config = dict(
    arch='dit',
    head_dim=32,
    ema_decay=0.995,
    lr_schedule='wsd',
)
Rows from block 3 of a small image flow-matching model, named by matrix and row number. Rows with one number belong to one neuron. Each number is 500 + 25 x the weight over its row's rms, rounded and kept within 0 to 999. All counts start at 0. Numbers have three digits each. After the name is the row's rms in percent of the matrix's.
After each neuron's rows are labels from the 100 images, of 14848 (inputs lightly noised), where the neuron reaches its highest value: "place" is the part of the image that holds the peak; "patch colour" is the nearest of a few named colours to the mean colour under the peak. Only what is clearly more common there than usual is listed. The data: fractals drawn by 1,000 iterated function systems, in grey.
# fc1: MLP up (model.blocks.3.mlp.fc1.weight, 1536x256), inputs 128-255
# fc2: MLP down (model.blocks.3.mlp.fc2.weight, 256x1536, transposed), outputs 128-255

fc1.87 101:463523508530522482452504451478485507486506513485462500510520511519485551485485514498500495484463489493478502478489534517499505483443528532477512511487425494492514462481513520492497505489493494493506498527478499456498467455481492467483504427486512504472473477483472508484512492556538532522518426455544490470490463484452539539551513516497513521541471508486478494485516482544508511530474
fc2.87 094:509478524483476490439481554524554500508473529495489510542511493513485558492518517531495518490510480529518528472487516536499475507500453483540514482505478524497493477503488513479516478492452506481496518498528496522501509488507522497524496522466478485463464510453492477484511473496542532496492533457507507498535514504483498498453503529480492536570538506532464520505491474500527527552516
place: middle left
patch colour: white

fc1.562 096:494493531492529463485503464477437476512494494483448507496513470500539553495508474481506506494453505526483500529529534534484481472553487517537506463533486505445493471476476503472525455555529477531478478525504515483516519507461509524510530496443463504459480484475480499525457501512504498534522485476490444496488494493478524506529494518486463516438534477474504520507461512496494479464529
fc2.562 097:470509513517475482561492475498508536471496524501474517513508465521497500473502510483498493507497488478486506493440520452492510471514460483509488450489549521468488482507484490521508470472507490528535498537493481491500478493506516481458533519448512530498493470480529498510479470504505537503497516495483476510494538457525494499531477486517510526491530480474493527523504523468539477500486
place: bottom left
patch colour: white

fc1.615 096:547530546541454524488525517511492465511508459496515485515503495519514449492512512459515462486540514483532537505504515537511497536500459478511508475521483501509505523529462469474514468498485519483510501501471471504482538493527491527454441500524467528514495444495484480574512499529524482494534523482508513474515472524492464523496495479487512488488498490483541505496496493524513497530527
fc2.615 095:486475476477507462476472460458536514512477479470494469463502489499509414490461500462504491504498496523541483495541507494474496500494498501515519477471489465486483526522486478501478467439520556492520457544498496495503509496482484483464517514493502503497495508506527500495450451523506545485535506502505544523539478502510450528472543504503516508466501534491496518510485473513483510493534
place: bottom centre
patch colour: white

fc1.146 101:468487462477533533544497479515554546489522496513488509517497551488523503495520476512536484483514502517508514532508544554480508506484472543504523515500502545539472521495546481493475487518498502509475509483486509504508456493456542472533468495502494514493538504503479515505514516550514477485521498537477477503489453447484487571514507486501496496512461500549511513510533507500465507479506
fc2.146 101:501504508490450504527507465515512493514453454531512486476522478550504522524488428440502515487520518545491498478508513507502556493503488503479502501491504474472510452534474459532488489510500491498500480482475498515500506516475501517520483534463466504525489497465532542519477522506517532531554507544468474507491534539471485497487505472520478517558500488481518512476502526491470515541453
place: middle right
patch colour: grey

fc1.563 100:504459491473539470477485505508504545505478497465484538504446500491513476487467519495527489494447526472519487482482513471493495486491504456481540471490476493476516509545487528498494500505492482493494526517477496475521532486450508493529493510485483432495470516491436452533519509465551486539536487508441527440464450520457500491511479500466506508474516502511498506483502498483476487494500
fc2.563 103:521495526483508469525496473495536463545500545488512486483540524558478480521503437529482517504529537520500513488504490507529462518503499517464494522474526454531524481529476504499489512498505488495529504455510511466472479521445553475494492487531517457545501505494495510455496436532522489527499506534510444539511478506522513517492476526485497503498527530509509483546470476524508505517446
place: bottom left
patch colour: black

fc1.360 108:481449539500520473496498474529522474479487494498510510491539484566532486419549482482500488489477497489486506499502493465519479494535469507501488506514519473494489506509496490501468501487512543462478472471517457523495514474521485493516468478467473503438499459477493530479461509494530475467462513474451496500549519516491500478514493519484507524495528518514539479481469483479537477476531
fc2.360 107:493538520486526480527473536521502472518537479441497487482457502499474473486492521503524526478449469507541500491532492513527506511513508496495503466524500503511464503445539517505482514522492503478483532483536505486502492504513544541502519543483524530511491471511514525485460502529431503487502499435504490453465515488472501546531505514458497518535495533499492519483486450521496487509481
place: top right
patch colour: black

fc1.662 092:540555509459513499503498520450499478498506488479501495509467464501493496489498492458523469483550486523511530511516497520557513483485510473511493469489463557491532517500492513506471498507496455512485529529530521489532521511518512532499494501471472494530489508476473483480532513492484465481557526496524493503534529499470535515498459482502537492494439483517471492521495515528496529539531
fc2.662 097:490505526456515515491493463504547506467496539470468487514559533509487454497504567518527492470497465490487502487483522466535482459482494539468580522501523495451483518531490525476505513438486507504477497507493477511458481461496486458486511470497526448524494489494499501552514506548521513513511477501483496535514518517519531502530519489504486490500512511540471473502481502503496489494496
place: bottom left
patch colour: white

fc1.457 097:503495488460506555508474486544479433482471480509511500471534547556529491495434538499546523585525488490497492491502508549484476523475496504502483478505541490447459543532484508483505511481478470495500525485480500471493499521485531492492492492512456504467455515528560486516471502503516514488490476532495518527474494515508490495503528500511464531524529482492517485526461527502493477448466
fc2.457 098:478522532464510466499500489512500497505481498533493476492487498552535532489518488519472503459534541496531416518507472451494507546492473538488501447502502502523488481513511485515513490524494525479506451502476545535479510471504522487482521511524476499471472541492462469495514493489517477528509482505502501530487488530489488519535496539531456514450483530538528530498493531516459535527495
place: middle right
patch colour: white

fc1.530 101:530515490455506524493519507508483476543439510505478486520478528507512475500524504486479494493501514471494488523519470453526493449470483454495527495493499471518459553465512500473500492472556545494537504457481502456508512536477480465516520491502500498512485526480492445519476469510528497501491545506521489487501510515536468451524521470471539530495483554543522504531482504511488524474504
fc2.530 106:444493505509505486506507498553495476515513547496521482503453456514531501467515478483530477496420538496520501529532500511500518520518465503541453481512486484542497501517548507535516476501518517526481504493530492438482494531493497488482528530516475521473503477485517490488514540499478534512483486499512511548506544497531515526518498474533487487513503541506468514476528514491541519499523
place: bottom right
patch colour: white

fc1.323 099:496533483494508510521521486483507471555499493501504496449529506500515484531519487503520480515454490521457519485517494540509458519504504480505514539516454513486503506490445494505482492503499512443503496494494510481547498511525518510536531510452502486486500541449462518474470522540504475488484455491470528474485534480490499544526461471493483533516509491476446483546513541491485494484539
fc2.323 093:521490495511492497480460495489492409521480546478473510472489561487502513500546450525473478516502497474517498491535495510493488548487496496513487487564488472473493516474504489463481477495484507518485481518472465501476517471497542517522492472474459482452493517504484528526506484528495508503472508515511512510457519476511463530504508512464500535491463520451471511507489505515487485536509
place: top centre
patch colour: white

fc1.754 106:493536554481505535517484520477531484486543458501523467500519514528519502502496467487499528510490523531492522514477502502491514518510523517518496520485585484498504525498520464528505507443490507515488476500519511552520514544471517463535570498479498459478479517503532523491496488508458539478510512529463519499525520532495510480472491508505514485508507499518485539491454486496503514472528
fc2.754 098:494475501546552516486478510511511468479484468500469437493522444468502479489535522541489496492484463480479492491476470459531486487522509523478463523495461522516518499543488467518519568500515498486528477510493508499476483528528509505472458551467469538487513486494485511487531519513493487525528516542477567513513478501469507497527465522507502494492505481495493459545458521510476502509457
place: bottom centre
patch colour: black

fc1.184 093:493479548507507510502504513555494508503530477468487468439483513466527499553503499530501522483486483495465483506495510535515510460449528464510534501489495500494526538491476479504520533530485452487555505477487522506500437479527517482487490476464477516513511501480498455499512430516489536538528485444536504531524541472512492480486496531517481513438469475494535522516484473487470496490499
fc2.184 096:504511528552525515550536522481477447500529488491510545476495510488500504516490530501524499493567520513485516535481500507474478457441526509490493518512491518531497496524493502491512479525500518527540511524512434484510526529506509538537482539512514492506526502468504533493502458503513493489524484505483497532461507514550533530523506498504471484542503497503538452509503477484503488508459
place: centre
patch colour: grey

fc1.474 094:531487516527458505506470516473451552472492500494476511496495484517539471496539508512511521526485548488493426502486506525530453481485525527506526523494478498503562496527506506506508510476515479505490520501475516474572514495459473485513475482496509518464516480512498461503457522502529496528474502479452502515518498472537494527487483498478495474511499556530477488508571525475487479513497
fc2.474 102:490465494513545491482502491543504467498484491548512510489494506469478476513489542514499526477477512505504493503489511486502467484523580485525470485486492530493511558479478506452460505523516528444511521487473494525504510516515511456541492535443521513524521545479440562455512468492463524516497504498506463492510462538461503536516515502460503485509471505489512509519480485529517524536520
place: top left
patch colour: black

fc1.482 100:475503486536463480491506483518525510494477481469463527505517488475471513464533492538512532533493531493520461515533498499499489487480491489427500441513526470540450505513490568461462521500500524467561503539517472478494507512513517534488503497483530537492484500470530522526488478502522458513495449487499518483473476549496562492487514498503505504513473523466501480525492478548537533534530
fc2.482 102:490481508480494483510486495462462535524520458475514459515532484479515486506477506487480476529493498479521559523507435490486517509485511487518496511508478549487469542503486525471535514499473525464529482501503503507467477509493525479450514571516488479492553532525482546476540465514495544536509541508479528463527473473514527478541521496489501506466536518512517491483488518474487485543543
place: middle left
patch colour: black

fc1.6 094:515484530458510478470464508522507439468542487551516529481532507520507554462510470504482543483512517473458537518496471478512527485546509544494531523529497520534507462465492481512473506461464483496542511521489469503516529483492478496486451527495493485530485504456468502518492521524475511518484508511493460463521465488489492483518513472477488477476510470494484514507515513475473460517489
fc2.6 100:468496448500469518505488503490511510498450518500559503478512486466455501471456512520531483478458486484493473516536496511501506480520493513499495486505462466525512508512479495524456501494458462480480493467524507473489517432506550466576537513477422492501517542484459519507516465476495472473465492472501536503483477537550468495480487526502478520459530489504506499505510475503489498527481
place: bottom right
patch colour: white

fc1.247 101:474516524497520485538531514510499512515468548513491525450501508509491437510494489509513508500486503502458500502520504511524519472505527495512525490511448483526537468472495503485509479503515505508509509474499520492474495476498525491493512448499519476482497488505462501524501537535478463501483501475492513540526478548512534488477529473515479525493451495477478527479502519470533453528483
fc2.247 101:493508506453467507523482511495491530477533511489478520525515525473537483499483467505505512519530493482526499470494513511512435484455478440513481514496470473512489516551492489517500493546496500537470540491496504492513540516520476503529508499518528545476493487545525527497478484489523484469463548509535527507492485518508499510506439485450485492495469528442485483491509492454507541497499
place: middle left
patch colour: white

fc1.584 106:485480516519525536500512505471481514501489498480497506520490507494514471488489501495502480531418521506496521502480545534530472513487509549481535545510489480493480487467529547551548509526487483496482492523490507454493467479495492493527506512505495503550523529518487529460522503510497554527531462480522515534547508465489556518480492520487499491511569500501509508483486510513462484495517
fc2.584 095:468501500500500505526493511519481473462490518507502509507440500510499487517507484501559506441482531501496505489538522500532490483490467489519520569470504464452510488494496477472451505505460487512534478468505525509515510532500488476549519522519494423539536486508480454497490537475486488513480527491496495518514503483471517514533493490493540516531524487501459515512472565522527536480511
place: top left
patch colour: white

fc1.476 111:493532522488488506469518542520468462528477514496529513531481507489494473472498486488527500464505482534490519471541507496494480528490480479515518495504536489513536499446508507497494465489477483455526499493510504522464491521518462507480516506480510495545502515473479516488476545495517445535528497518513506556532494477471553516522529493509512539485494476501512494502506497490498490531512
fc2.476 095:491490553543518483501508502532459510568497493528490510501502515508468518495523512490496505539475516514461517451505496504491489483477499501503510500492484508513468515508463530454497492518554527469598513499487467504518481501495532483523483498517502487504507473506497521497525463488483555480522474516497523494491498519533522500525517488535505489482511493475459495513509492517537489517525
place: top left
patch colour: white

fc1.524 107:483519459500461537505494453496536517447543512488498533525482521569529502516513553511506465502499482504512462512503479532467546489496457505506501536500517500497465529492438475455456531465446471487483459512515528512540529455515505505493530482466503513496525491523495489487472502500477536527488480475498474465524470528513498507480536504485507521449511479501518482526498484544530517506501
fc2.524 106:503461470517551503495488505472504462492507486519494476523497541523519478506488467490506502486500538520490500481477491526483501493524481494525480524466476539501487514504529446498466498547519531498506530462476529501481474478467524475511516497518448486513487473513471490487480455518500521471507470496490506509476487496483507496492479493555489543499492513512484460478490455504497513493499
place: middle right
patch colour: white

fc1.515 097:485482493455482454520524556537477486521496444465496416513447522464478493545478537509493513508509457466497479491506481526572473517514474444512468478501496513485524479500503487489486492487502498513538471478516512492480521476539462534513535525498484505499537496501471494472493461519521504513521515476479512544528525482500515506477520474489508567483554505497516489458489555518453506454488
fc2.515 101:457497497509503494525501498506521479474465509472481540532436511501546527504455499483471468504466459478462530473481462501539521458466479460499472483460510522487550481492433507489489491532477506479537531480487531553502487508527527492514479472500481476488501508495539472530508507533526481541489506481528526518481473521481559504517533523444517511447524544478489489503472510490524486525476
place: top left; top right
patch colour: black

fc1.206 098:536486562485516481532510486537481535499454521499500523461487521466508495495525492504529489554461472507484497517477476535470471549487513506498495516498483515552483522521449492480499506475520480484478533521537459448470469498528497511506505483477505498485516518471511501485479500532515461448524528481492506511503502524501526449522484472498542505518512526513521544484487504430531522497463
fc2.206 102:483545469469386517489485480508505532503534526497497518482510545539508514495510512488529510504524495510485467501536515509489468468515495534515485518515480484490554506440506461502520491537484537504517513480498485491518547493498538483510497553500534488458476490503474461455454517479485502496492497499509510510497485503526517478512511482453511487484545547566535461499524533452458524526489
place: bottom centre
patch colour: black

fc1.228 098:483545521467472503493496480466469466508515472461500458508512494508491493460497510483513479519471501528513509504472526521527446500478460522452458493519526495455477453499451506515512475465515509489462544507504508423471480518505489472506489518571499517502503478496509482534534488499501492509442449527493513495574512490479533526518497524524471511499484513471486510475507526509485535464525
fc2.228 097:488526496540543502478501499514505531504534518504499485492459461483530527461485485517513536495463484459489501456504517509488501521499435529549489474498492528468496470475498518500489508459516513504496459523545517470493492514548508540501498502520488496532461514527455501514491497487506536502477517489507545475470467500493492506453543497477492514485515515469514527510539523528512489507487
place: middle left
patch colour: white

fc1.420 103:462509464504516490515457507509511466522504473517511483485488504525491452398510481508579503506496539507490485507453480536513493468528524502532525477507473498509469495498500474498495518491457488484506480483503471476528486502515508511541558518528503484536509512516501505490497446480474537523515491513502497457447505518493503542492443505532496519511489517495506504506457498479483508485527
fc2.420 096:496520503494523495474491488499506481530512509504518462451499490469484509480490461495496519512489485476504532549521504528515519560486500537510472530493500481523519496499506464541494481489491490487462521565511494529473510489527511553505519523501505469498533506509513464502490468531456504473484511504490503501470478492517499505539481456529468488537463498516476532512564525471496489566508
place: bottom centre
patch colour: grey

fc1.696 104:518502505486472493489509504483519488532496467516452545534498494499515490480519579486475463484498469523490508495488480518471452481520447497455519496474510456510492536513532502505451486526497504504453495487464540512517524510516528511481464539495519480477491517496507510505519484490526491499482543520501481457511468444524482414500508521493540492450507527491503510545501478492469495462457
fc2.696 092:472484509514458497440517459474559507498479528549460461493484461481511451499463492499489518504521526514471463478488540471521503487516540497476505505476488540509504464497499494494536488457509507514467478468494507488502479472512474527484484518479488471488514483527482556522504528479527527453522505482497523524531509495448496529507483487526510544527507479517488466511504502476443465475473
place: bottom left
patch colour: black

fc1.735 093:494491507463504443474492494522498498472518522515472509518521482502478519548548531489465532469479515487468503477460488493486526482472482491501512549515493497518513556487540506480552507456514512523515518462539456523476475474507526534566465525517533492522483485513499488494486538500497536481500509518486530551519532476501506507522484512481488480471475483472486460493459500531518489499543
fc2.735 098:492496486476458510471472543489501446491489455498499521529498455493515477524525526512503487502482489487520468504507519541519481477479499543524503518489510474514488516520518491478511531485505481550451499505481501500510493518505510507540507484495519506475503530536532517477533496502518506506519480511514540479449532507513478451520508501488537542502491488513524514522499522529491495494425
place: top centre
patch colour: white

fc1.83 096:480473517511510478473496502513517494469479528497499551455505520463509507503479487517493514485531480455533504500538528532479515513540528491488494511505513496481469532483472493487487474471468455531514530490494511490501510510543460540493547486500492485489442504488446484500560504477502505536535521516467510515475486492553458548445465475482503501536506504453512545507529506507511499499537
fc2.83 095:476506539476518544502480501498473484484470467526478484471523476434498538521529526476490541532499552481498507460476497487504510482515487499509460474507480531500500464549530516513497499521500462474502554490509457525514507487458482509518459511478492483483495534482509538503523454489518526487485512529492504508497500457532479509516476490485554540517445526481474480475523496449488486470492
place: top right
patch colour: white

fc1.546 105:488522464484508496509487504489481492500466506524498475479476480471477481457443477497509485464504557501485485509540502508473460489531512538496473498450548495459516482480521509519515504513483509433453515500476478477522511535480587494482517477477508495524511509480480483494508475507456467498488531503484504511533450522463520482490535508521524482485491492528502531466539535519470500531530
fc2.546 102:479468497515487512486500515473496544485492476504483490498416485484475510465510466505493512479516474492501497515484481463454482520506502521497523523465497513527487465517498506520477503454501454511487537494484504534517501520485459510443514494571488493488510516525537466473518477484473482549534480504513498473497468490505522517509513464506488494504556496533499465526424478488501518533477
place: bottom centre
patch colour: black

fc1.570 097:499480486525508512506477549507456503492493489497474522486493483501513454496521547464481482545510526497512517525462504515510466476507515548502549526489474454446473478515507500436509485512477476503538503495498509459478483488547488499475477539452483528553504534490488499466469516493444561499517549504469490492506491486496520511504483470499477514498491475495506540511438495483485494483534
fc2.570 100:497467488471519498524503495501472469501507505494479514526502529480544485498450531523468502539483466489543550514476488487540505522542502509538526523483503526511511495481505518513531545513522470480474493561516497491512521470548503523457503484516502506470515422508511484491488513523537490460471528487439483464498501505509501487515492490495521515471492556506489521476445503484417524521501
place: bottom right
patch colour: white

fc1.765 103:494473500450488508519539488518469551519504556507507512542520509489469564470500491486482522499489475517491499524484487468481510535515482441504518468504485505515479512491518505488476488539474542518476512507487520484489505539436488539501518506459479477521544500498516524516482494510461503462478477454511538528490485443518508467490545488503520482557539496497530478464518508506509468475520
fc2.765 098:484533490487542504524489509546485477474483472509482469493523486493538451518519503473490535514500486463522504530510506482511524469511504509502528487499470514509500501496483496516505475518469476470512493508466450498521510459468494545485462471454516523473520475476478480526450495529487494479495520528473497506510529507488522477540428509449473464492557497489527497413493499564434487518531
place: bottom left
patch colour: black

fc1.353 092:467524531515510488523530494502495473497473521452508514460522529510466547465467482488503520473494456467526483526457518480499529491508488502480492542550516537468539522496528474510484499498483501480508515436494471478488496436495510519484512484460502522431482539480539510505509505496448529480465482486473526517495505522499530520450468553515483457467478512513500507484489528472460515547431
fc2.353 098:498504532497527525479486483522489507508512485520521462500496472495505544507511483482513544479485490519490451515445467493513472509466509490464504476501488515490523487542501484498480511501456472545525481535494529506548522490518529498509526521504484523514549482486503581498516526495524485502504487529501506491494490493494528496454476519461504479513484518454498495500515467480554448484489
place: bottom left
patch colour: white

fc1.641 099:483530498516507520517515494494498491486508519504513492501498520491507531493523529482519476545442512466491485503501509501491487485499463573437525431445488487530554517520444564531488479517494494518510516513506543557470523482485497510522494481510491494511506482475453471513494551525465513479484453519533525514470538507524514474516497521540490493516502508488475529493507469545487494525450
fc2.641 107:502497452539504461507513521501482515501542523508475542484510510459543508513456484523505502491527512533497521509457477524522542496515523500487527480565530511485497466493509478457516472529487528523532504482511489532488457515520516483498522524492492488517481488519531510461504507490470526543505514508494466515490460503476503518497482508511550490511489495487506494509521490533518483516503
place: top left
patch colour: white

fc1.486 109:497526479497467489528465475486505473515494528513502531490498501513481479493453505493518463484523520470519451510487555525513467498494486502443510517494478465508502466462491532505530524469498491513530495491440490509497494505536500516498506524522453546439472510517495493498499497457505473501430516506512517458478518509543469522426487475452526483482517476487483524481489509548503499485493
fc2.486 103:513489520487537487499455495526474530542503497508512486499508525492493501488487473489511518499506507457450473507537528500504493501466485490531514489489503549471502504482524513481484519501510499434513520522514479515558537557510498504507502463530505473506507467492494498514518485505454496479511500524498547514482523491522500483512433470516492516499554510530486545524543459535500487508500
place: bottom left
patch colour: black

fc1.166 097:533565503522466473480503479509495458520539505534469480458464496461493450488472525496500521488523510442475554452486494499527505475522498538500490498478495504502513470498467502499454494480472526485489481510492559487512506525503503514513514484506535501542486477553500527480487532466485460476474505518530531544495515503486529478501531544511479526510495528502452547529508501540488504530489
fc2.166 107:525492529464519478527497483485534465490528491475513512515512501462466504475513508502537488517506484523483504508498528492475489517489510511501536547504525463492468532471521522545490537494462542503508469505494500489496497474478519572516483495513548489476517495533493530497504487526501441487489587514507507481523520520486547493558513497501488500580546521532483517537515454461501482507509
place: bottom left
patch colour: white

fc1.561 105:493539461495505525529490507518487476517486535537557524472512502511509507507460514517512480450559503509447517478447480563513482488532512538513517448489471471537491444502451465494528462527498477499479547469514539466476499504506496463509544515532501467514513495480500527500492484507496503499498502503448516534484484448447501502467487512521517527540497510454455476490502489486559572457516
fc2.561 094:488536490496529454515529532473484535512458471511537546478541483500495486483489475486457455520511483439507502513459461514495468524507509458466518490467489562479509489528502490488538497482469466535518453468507508486516486529481509501451469489508491475522488482519463482447506536491494503483462506537523503473532458484505534466520488534493472502508505489478512513482494550524480526499514
place: middle left
patch colour: white

fc1.272 104:487549517454477454517499506453517475530459520459520516472504535501519499478472500532494557460474484507471483520551510483503505492545488480510511484486508539493459482485504507521487518509569489524519513512478496554507500469483508505496465501520500525516475507509462466541461482465528482554531552517541478497506487453481502495471544516474527529492494497500466501500486475472457533492494
fc2.272 104:468513515520516503472512494521530483526495492535493529479517543527503517484545505514499502551521520504510531535481503472518484501467500442485498481541508496455481510522534494527512457558536494493523505467474491504517464509512476497455495558505484500551489449474431460508466533500501467503504478502509536494521526522503486524523488516462497475503483482504514515499463522542472513505506
place: middle left
patch colour: grey

fc1.316 104:513511528529506512537462465534532501466475489503486501559532507495499493515559491479518527480484478473505501512479493519494517522544491466489483492512539539506469517502506518496509497548504514517480539526497492512534498513514484506560503492477501512498506570517495522518500503520531546475490489528478495488513482495511504520464520511444526514456487546501472478491528451515453509474485
fc2.316 111:464497513535469473476516531513497480503527509478464500520508502491517509495526488527489491537486507501496496476479523533452498519464482516516450467483508494493536528484540527496440490514504499474488505524496476542485491529496488488520542532477521485547488466501536500494499468515477516534534510496522496473524534565528517482481519473468503452499516516508518526531477507501523478467495
place: centre
patch colour: white

fc1.603 101:437473471523524487485462505500493468527467532518494510501496519518490494496512482522515487513507492477567505484460523485546464510491502496495508493493508472508486473474498572490493473517516517494535504490518516518473492517496497497499498477464515508491469521504465496495522478509463479521489496515518521489472570491518461446489508513500536505503516517499491533493483564486492506476479
fc2.603 100:449494488523434503474516499498533465500513455475507516527510496485512478524494540512470489480458483526534501483499527510534504509492472511495537553481470517504526482544460498500457460475534488486471502470508509524516490502492501471468533491488483486500513517535521555486541490511527542509493494495492472561509500487468452547510564464538502517500495480469456503511519507506490472513473
place: bottom right
patch colour: white